From a checkpoint of a small contrastive audio-text model.
Model: encoder arch convnext, encoder norm rmsnorm, encoder patch size [4, 4].
Training: soap at rate 0.0013, batches of 512.
Rows from block 9 of the audio encoder of a small contrastive audio-text model, named by matrix and row number. Rows with one number belong to one neuron. Each number is 500 + 25 x the weight over its row's rms, rounded and kept within 0 to 999. All counts start at 0. Numbers have three digits each.
After each neuron's rows are labels from the 100 clips, of 14848, where the neuron reaches its highest value: "top examples" is what is common among them. Only what is clearly more common there than usual is listed. The data: notes from a synthesiser with random patches. In brackets: how many of the 100.
# fc1: MLP up (encoder.blocks.9.mlp.fc1.weight, 1024x256), inputs 86-128
# fc2: MLP down (encoder.blocks.9.mlp.fc2.weight, 256x1024, transposed), outputs 86-128

fc1.24:481521485456509472480510511519499449506503486448507493515491488541469526514562530476520464501491486518497535481539473507466503506
fc2.24:530528456449523481535489490497497510497510510547528510488524511454518476515489498513530530472472496492514494530467521501489526422
top examples: filter wobble (92); high-pass (68)

fc1.635:484488475496530498509551506454471537481474483488490529491483422488464494522511484510472487409490505441508497522537528464487478511
fc2.635:549520480491487489555515479469425446508481493446495502467526488535533521487484506504523475468468514524479519511515521489506428526
top examples: filter wobble (96); band-pass (51)

fc1.679:520507488506486512483522482495478509517532541518459520504490454501458518468456501498487528528473514497488492492493509525459501555
fc2.679:505487479508513513488498458475500507536553495486466528539472480470454508489526569521496534488489494488483497540498502470565489483
top examples: filter opening (100); notch (100)

fc1.521:526505477496499510451472498512515459501452562472487499480527499496505577504550508520462492491512550492499451444487476515544514528
fc2.521:478502478433527470499499500515512490519530509523481519498454468500510464532495479496478511484513445488501504484489480480484588477
top examples: pluck (63)

fc1.172:488486484526472515470461479496473506539550515555499484529479491485487465465478500469475523500506560522495480467509473520519512475
fc2.172:490495504514499508542555487495479483493487496434452540509540448490523466523488502493447478511482450537491514478490474509480538501
top examples: filter opening (79); resonance (53); ring modulation (28)

fc1.222:496526495521509528491479483514518517499482523489489471492547464455509515519474485530450541470516508485526505473518516538487468530
fc2.222:502542512549504484557531482547532538519515521458512498506492507455489497453509502532457485462477437475462558529468503505485500494
top examples: pluck (94); echo (78); filter closing (51)

fc1.659:508463500494487515513490512486509497488546539526517498500529506514508487520511479505472524529496490495525492468526543491520472482
fc2.659:467481495530497503496517474480491479489497529509485509499481492497476465510505522484520496465499453489481501534486480486489428449
top examples: inharmonic FM (53)

fc1.168:470529511532493492466497519517491520482476532537497482529521524510492496508498509515493488500492512501521569501520523461478481510
fc2.168:509519519513499500490528471521476490494534522480514492523511538494500495507495482510513527509459459457484546527527495513499459494
top examples: glide (64); pluck (56)

fc1.673:500465518524500468443511529470515475540512504499481498554466476443476493517498516497519478496517478502526476466509549482485523496
fc2.673:511480538518466443502485457539488479527463488470493500468473484507475493531472486496512505499529491501486483487507494504497482518
top examples: ring modulation (87); bass register (75)

fc1.90:438514522514490514492484481516507510501481520516498465504463467468520524492509497498514522476522486487500502514523514472470515505
fc2.90:541469526489488482484523527516526518504506544486511485472494502516496486517517518495512499519494503428495518523465522486539474522
top examples: pluck (98); drive (50)

fc1.392:541496496533510480460512516483498530451507522521478515555480443480506525453489507466488468528484505468460499492496484474493511455
fc2.392:457532471520483526527513521563487475487514459485487531479500413495526507514480502488493548513520496499512489539510519453534502483
top examples: detuned saws (28)

fc1.34:486542514520482520483461515525453508494502492496495501484495527526487500486520505509564471510476470515460447520491488486506513510
fc2.34:505511504512460527505485484502525492501503579533524525489513490508506500484536500478505481489504481535498457518493525532489465523
top examples: glide (100); pad (89)

fc1.551:477448486510517473508461524490512506526450496468480523457495485496516508530492472490479604475517497530571517510515510498518507498
fc2.551:494471487489525485479442471498510475524499512487504526467495502475507496494516511483533505513528498523475499499481506516495469515
top examples: filter wobble (93); swell (52); oscillator: noise (28)

fc1.729:489513485535536485494536490513434491486505468519573499508533482522463516496531466496520525500515525476504504485534491515493486475
fc2.729:479470490545540502489510494491459505529492482479515491476506480536506471504485467524476485501538476476527508510481498496496480472
top examples: drive (100); bass register (74); resonance (51)

fc1.751:504475497462481466517486521493506493529514578495513492488502530521535534479506510450486536514535486489473491518502560517518468500
fc2.751:490521475510512487483493464476510523448507531510497473497488489544532487479478528510515498517486551482494470502490490504484514523
top examples: detuned saws (100); no filter (55)

fc1.562:522494513492470489511540496511494487486491525513557517485541493479506510495455488515513494490499576539503496516478487492465523540
fc2.562:506493545513513495498534534525537496510482473487520448514477507567464535544458468485471496517502545513523508518517490498474540484
top examples: filter opening (100); band-pass (57); resonance (55)

fc1.274:494506458526496496469487485509483516476514491537531469518535478505514489499540518529512496523491508494523496523464461464471515488
fc2.274:513505466508507487485475521512536495491506491486495538543476489495503492510489484502455489481511463564548507489524523500469491465
top examples: pluck (85); glide (47); hard sync (31)

fc1.210:495474528506528465490439475488489492476510517473554481509513507477482512496499506524541535511560506502518502531503520475481440488
fc2.210:495492511494529504550567525487528494510479486470496502491463516463554486481464522492536476520467505484485491526481501470518518502
top examples: harmonic FM (83)

fc1.44:535485556465521507522542486500441529524498506457497484485511486511485529510474528490523493485532469504476487464497490499520518527
fc2.44:458517516515470507514490502518435507528490501547495498516488524547455530514467514482521485532517571477472494533548500509518505490
top examples: detuned saws (46); no filter (42)

fc1.449:468499467510495488541497491507510493494531504479503512507530520505477475546506534474480489538527493489478446492482502438507559527
fc2.449:489475471506495512449500529502494522481450505510499498528536517523523494481480487516476538458494489456542484547481548499512544506
top examples: detuned saws (66); narrow pulse (31)

fc1.94:509508498544470500515459499494517488515527504465484474508513488502469521498515501504468511456480536531504525525508510488503505504
fc2.94:494444471506443477533539483505472494450480491478544500522499524502514510547505499486503484545518462492550498459489434490520522464
top examples: ring modulation (36); harmonic FM (26)

fc1.726:510528524519516531470540505494489497540481531508498486555522527491543461504507471542522520522504545514498490475468495474508526482
fc2.726:446468514503473452539520485534479505538488531545500505560507525474440488482475487489538501487516493496501463496507514496508531518
top examples: ring modulation (27)

fc1.91:527497500499513501489450476494514513471478522521518509465489518501481479513519511486489451509491487473466479506485497505503501528
fc2.91:472513521522500512469517471547517535519499514463474526473488537477528467495484441503467520511500561536502492469487504505497506509
top examples: ring modulation (31); inharmonic FM (27)

fc1.623:467484484498501522507494512496518524513508467492504560502510437509515505499519516513521485474494530481450475506542486501524505486
fc2.623:502475476482507490492529492470513478515491483512477525521495485505523484508494480491521523526502477511497502496450479514466495497
top examples: glide (100); no filter (45)

fc1.87:495489503520512517552479485468482490478515518483495497496467507496512530512501484452499496517519466505510462470510480440541469471
fc2.87:518589494526486502486503477502466489489516533529523499497557520472470489481478468505498487542461537527523449502490533514503487485
top examples: harmonic FM (38)

fc1.584:493465482492535500510516520480534524507464484481531478489517473525499536499470500483499498512465502520527520476482465534528478441
fc2.584:504469480556501506497509537516555465521500468474507457471508500458530481515493520516477517504492499523522511502493543477500480486
top examples: detuned saws (31)

fc1.335:489508461516502484499492494493537504517499523520496582491475483556521492485502503474541518512537486532478424565471484511515499507
fc2.335:501497470523481479537467526482482493484473520517506509506491503537493525503506459509484495488485475524529425477469464516451454519
top examples: glide (100); pluck (77)

fc1.357:508518521468512476483459459508476503530505493451511563536490463526503528487449504483487492470506503464550507487517468489540488457
fc2.357:485521507490496518472551522532476544518436511537469511491493490490525554463482482515509522509510459453483542481508498484479533493
top examples: drive (93); harmonic FM (51); oscillator: inharmonic FM (41)

fc1.179:484495500471467493499483480493498480528470501530546515491542499512517510509486482504493459505496510535494519465488492517472554442
fc2.179:441551492532488508535505473503493480507528512469475516466479532480489525486533559510486498520497475529487543546497474496548512438
top examples: filter opening (53); resonance (39); noise (36)

fc1.708:495451516498507499479505531490539522506424518495464495482499387491489456509525496521490457470508494482505489522564504472510512507
fc2.708:559507513498515500511488498484533470495519489494494450515476475514501523517477472492485523519514525544505509465509474521503485473
top examples: vibrato (69); glide (66); echo (54)

fc1.701:489481502531504506485514505530519490464487502535446491513530483507499503531521502521513526499479451519509500514489550466487547481
fc2.701:504503505527495478492476541485509488501479510465502486531483450492505507471508447521561482470510491477491484505467514546400535518
top examples: vibrato (55); square (50); detuned saws (30)

fc1.539:484470532499509509516506494484450540506520520486509473469497473508514509465500502485522543528497474494509471511510522456514492502
fc2.539:518492525469514513515474523512538500517530543514467488519514502503483503470522496522506499519470523520482467498520525471494520499
top examples: glide (100); pad (83)

fc1.409:490518492499515498500532479487567478501488554529498438520516435480475500538521503525468472511490526552517525517521501496432524513
fc2.409:509518467457480487527515458501497494524530494456479507494497498478478499515537499508472492493500493474489488500465507480495539471
top examples: vibrato (90); filter wobble (57)

fc1.590:512514495478523507492481535465496533517464494494467506493556481539465526456505506488485473481499494501481460529465510490492526496
fc2.590:503489505442461527522562555500477486478531505483501519538496519532514532513546544557459491544502549464495504499518505486439502496
top examples: filter wobble (82); notch (63); oscillator: ring modulation (37)

fc1.297:527470509553548531500472530504503498497504520496530463519538494475475477542574460513487479464496466507467489517518549493533508479
fc2.297:463502496485441505504514515509500496464463505497480511526501459498496502477484471510500510509517500503485459480538507501507517513
top examples: inharmonic FM (38); ring modulation (33)

fc1.61:466512499499541492500482476463496478475493483494512471480523515523495475526552530498519498477525508490501477455486483497503539468
fc2.61:485492514508499493494452521529484552475470533482512496482487502549493501499471473507510516531491501516556535474525463483511526517
top examples: detuned saws (63); no filter (45)

fc1.164:497469485481480524515529458500517489540494495556490491533510489468450508471464495482502533522553463536497504534534515523505467534
fc2.164:492493474508514489479504526508476532506451503478470517525509543521498529535494512494509526502470501462509523518499547531497481468
top examples: drive (95); ring modulation (61); text has "register" (55)

fc1.97:486507508460533490475451507464484499526485439492523518509484504542490483478481467511463503466487490501510515481501530510521488487
fc2.97:506492525497502490528521541479523501466487479484501486523516468483525575465485526482487520530495530531494540547515544503466521531
top examples: drive (52); low-pass (50); filter wobble (40)

fc1.739:486458483539494515528500491483489502502475497510504519478450502502508504528533526528503474496486501517470455552528522475490509501
fc2.739:491535458513489525542498513483485470520530487499528504494487552507532510513506514482528511547500492491478467485510499483469560524
top examples: vibrato (55); harmonic FM (27)

fc1.318:499451539496467495464483498534471528453492506556518527507535524477478489512483498475519502544493549489454483505469495504480514536
fc2.318:514481570534479487577572492519485502408542497462540501567504495471464512535494508502496514530484520475492499478508506526451520461
top examples: filter opening (100); high-pass (76)

fc1.80:502493541495524503466472474517453492516492477478495504514489498483504508509516501475472504544506515495456511528510497476523453514
fc2.80:474526487470535497507514500503447478499490504500507528499538522477517497486496520499515517488466512532458529472527501499499469522
top examples: filter wobble (43); resonance (35); noise (29)

fc1.597:443499519461535519545515535492496515506490518493499478489491509475483544541500509501524493481530553515446500496491448513512470498
fc2.597:565490508486491524510496508498492472505535481471516480443485507462494497496502528475485497507554501495464505440491492518492499536
top examples: ring modulation (66); no filter (47)

fc1.188:517492580470542485465490503516467513504522500510498462513473489467508500461513478534487490532510508488545525480505483493477521494
fc2.188:492515553511504486557516492517477493526514499514507490464506513533501508562434502490511518480502517529529532438513508479517541489
top examples: ring modulation (60); inharmonic FM (31)

fc1.402:482463503540510492518470516499508507461512470479566488519472498528486495469527515514506503503559485507515504511500529498492496541
fc2.402:516496497491500481474465503537484549515490479503528476507513505459491533532494492495501507482545529490503503521520507502527503535
top examples: detuned saws (60); saw (26)

fc1.432:514443509502504537499508471463478498499517505474534515455500543523485490496472470466510498487496520440486452470494484560501523538
fc2.432:536498555496504518491478467507494454493545484459517532471480476496501456504510465520461512516510468508518518504533495491478541494
top examples: pluck (64); resonance (45); triangle (25)

fc1.206:468512513494526497496456496509491523527477477503518489446497481533487500532487473483499490485490503504525453501496509501475532492
fc2.206:526491492504479512524487441503512537523520469474451490466500506507489528506455534487469508506511542509517516523468472460482483520
top examples: pluck (80); echo (76); inharmonic FM (26)

fc1.399:458514506501540552546478529500540487542498505472509510478493419478516494482522502538482462470510497516503509491496462516487503514
fc2.399:528453522497539528495510502516518491497512475495520482470504480529512517449489482482499526496515514535502523496493449466502467458
top examples: vibrato (66); glide (59); ring modulation (41)